config.toml
encoder_arch = "efficientnet"
model = "image captioner"
dataset = "small renderings of single solids in any pose"
train_examples = 197500
image_size = 32
crop_scale_min = 0.8
horizontal_flip = false
translate = 0.06
rotation_deg = 10
cutout = 0.4
tokenizer = "word"
vocab_size = 54
encoder_norm = "batchnorm"
encoder_activation = "hardswish"
encoder_channel_attention = "se"
encoder_depths = [3, 6, 6]
encoder_kernel_size = 5
encoder_stem = "deep"
encoder_expansion = 6
encoder_widths = [24, 40, 72]
fusion = "cross_attention"
decoder_width = 128
decoder_layers = 6
decoder_norm = "layernorm"
decoder_norm_position = "pre"
decoder_activation = "relu"
decoder_mlp_ratio = 4
decoder_head_dim = 64
decoder_fused_qkv = true
decoder_bias = "all"
decoder_qk_norm = false
decoder_parallel_block = false
decoder_inner_norm = true
decoder_drop_path = 0.15
decoder_positions = "learned"
decoder_cross_attention_every = 1
decoder_tie_embeddings = false
init = "lecun_normal"
residual_init = "zero_last"
optimizer = "soap"
beta2 = 0.99
learning_rate = 0.0021
beta1 = 0.95
shampoo_beta = 0.99
eps = 1e-08
precondition_frequency = 25
max_precond_dim = 512
one_sided = false
adamw_lr_other_params = 0.0023
max_grad_norm = 5.0
max_steps = 5000
batch_size = 256
epochs = 6.5
lr_schedule = "linear"
final_lr_fraction = 0.01
warmup_steps = 150
weight_decay = 0.2
adamw_weight_decay_other_params = 0.01
Rows from block 7 of the image encoder, named by matrix and row number. Each number is 50 + 10 x the weight over its row's rms, rounded and kept within 0 to 99. All counts start at 0. After the name is the row's rms in percent of the matrix's.
# fc1: squeeze-excite reduce (encoder.blocks.7.se.fc1.weight, 15x240), inputs 80-159
fc1.0 103:40 56 59 49 44 63 39 54 66 41 51 59 43 37 56 72 51 45 51 52 29 60 53 47 70 45 63 63 46 41 54 48 54 62 47 52 54 53 35 41 47 59 60 46 57 47 38 52 50 49 49 56 55 67 57 49 42 53 49 41 40 67 60 39 45 52 39 57 41 53 44 27 43 48 63 64 49 58 63 65
fc1.1 090:61 49 29 60 46 49 67 39 44 48 46 57 56 38 56 46 47 41 60 46 43 42 53 31 64 67 50 49 42 45 40 68 57 35 44 45 77 49 48 71 49 46 61 53 34 47 61 50 42 35 60 43 56 37 39 54 53 54 61 60 62 57 50 49 45 57 32 44 47 48 49 65 57 49 64 44 55 42 52 43
fc1.2 104:55 53 54 21 46 58 49 39 40 47 45 36 49 56 63 38 45 51 56 55 43 51 59 41 50 55 63 64 50 63 63 60 53 48 43 52 53 29 45 51 25 42 48 50 49 51 73 49 32 52 55 50 55 41 42 39 61 44 60 57 43 43 49 36 68 57 44 64 71 45 49 70 47 45 55 49 64 56 48 55
fc1.3 105:50 64 65 44 45 62 46 44 39 39 52 51 76 33 63 66 39 54 56 61 64 50 59 49 46 41 44 54 44 40 56 54 46 63 49 25 60 31 44 44 38 47 35 61 51 36 45 62 60 51 49 40 69 49 62 49 61 46 57 39 55 63 57 35 38 47 50 44 64 57 50 58 38 36 57 59 39 49 23 57
fc1.4 092:53 53 56 43 36 47 48 54 53 39 36 59 46 66 46 60 50 29 28 41 55 68 51 42 51 54 64 46 55 43 46 43 51 44 53 47 68 58 37 54 45 63 54 56 36 44 37 51 59 53 46 42 61 50 46 53 44 35 48 40 48 60 59 65 65 57 53 46 99 39 32 47 33 53 53 33 46 57 54 47
fc1.5 114:76 68 54 55 55 43 49 52 54 45 47 44 72 46 73 58 53 55 54 54 44 50 54 57 46 53 51 65 49 60 55 28 42 59 44 53 55 56 46 47 54 48 54 45 58 58 63 36 44 62 59 48 48 44 36 72 56 57 44 38 52 52 51 45 53 55 41 41 29 48 51 62 56 53 47 53 56 44 63 46
fc1.6 102:60 59 64 44 54 59 46 64 49 61 50 48 37 67 40 55 43 47 55 30 57 54 53 59 55 61 63 52 50 44 65 64 44 53 70 46 42 61 54 62 53 64 34 35 62 50 61 61 50 54 49 77 41 72 54 50 60 59 39 63 47 37 50 45 61 65 44 45 36 53 43 44 72 57 69 42 31 45 43 56
fc1.7 100:36 53 45 35 45 51 58 40 69 54 48 44 80 45 51 48 67 36 50 51 34 57 40 51 52 75 44 65 51 56 51 54 48 28 60 46 37 56 67 59 37 47 55 53 54 53 41 54 56 58 47 62 65 80 52 39 41 61 52 39 42 39 46 44 38 41 58 41 43 49 42 59 41 41 49 56 44 44 80 41
fc1.8 087:39 53 42 35 60 35 51 62 61 74 60 47 46 42 34 34 62 44 40 42 49 46 40 58 49 46 42 56 40 43 44 59 54 51 54 59 51 61 59 55 38 58 43 45 77 57 44 57 45 43 37 68 49 61 41 40 46 52 51 54 48 33 54 67 75 52 55 43 54 49 64 63 65 37 42 49 39 47 41 55
fc1.9 097:41 62 30 65 45 61 55 62 44 58 59 36 48 45 50 59 56 43 48 32 57 59 38 51 47 46 31 56 52 50 41 69 46 48 52 55 68 58 51 31 59 57 53 42 59 57 49 46 28 57 48 45 55 42 53 58 43 47 62 50 53 38 47 42 65 51 50 60 38 46 42 36 37 59 47 49 47 44 42 36
fc1.10 102:40 79 58 62 55 73 57 54 57 55 45 61 53 31 66 56 56 55 55 52 52 64 47 66 61 46 55 44 54 47 57 40 53 39 44 55 53 52 33 53 39 59 49 46 40 47 37 50 55 64 48 37 64 39 48 58 46 56 58 58 63 54 60 49 46 65 42 47 41 59 50 45 38 53 56 52 73 46 46 60
fc1.11 099:50 67 49 47 35 75 72 59 51 54 46 54 68 51 64 69 43 56 36 52 49 49 37 60 64 48 50 69 56 54 32 47 56 50 59 50 55 52 59 50 35 57 27 49 38 49 45 71 53 40 39 46 40 61 52 47 61 49 36 70 53 47 54 72 52 41 45 55 40 61 65 71 37 55 52 57 60 42 29 52
fc1.12 093:55 56 57 34 54 61 63 59 52 49 45 62 51 32 55 36 43 43 53 40 75 55 43 58 48 35 56 53 56 36 61 58 37 73 48 40 62 47 45 53 43 56 45 54 36 55 43 47 49 47 55 57 44 37 39 49 55 40 30 47 38 50 49 51 53 52 60 46 41 42 57 67 38 64 56 35 67 50 47 54
fc1.13 109:39 61 35 65 51 46 59 56 53 50 45 41 62 50 57 62 52 55 52 36 74 43 56 50 51 58 59 55 56 41 41 52 53 39 38 34 69 35 52 53 57 52 59 64 57 50 51 53 45 48 49 47 52 48 44 59 49 50 37 73 38 83 51 60 65 49 39 55 43 74 54 74 54 53 52 57 55 49 34 47
fc1.14 099:35 50 53 52 49 45 51 44 55 58 58 54 62 59 39 63 39 52 56 55 41 36 61 27 56 57 34 49 56 63 70 52 56 34 53 60 28 45 55 45 71 43 52 52 52 47 50 48 52 28 46 52 50 69 61 49 48 53 53 40 56 31 31 50 47 58 64 27 59 42 54 54 55 52 54 54 40 47 45 55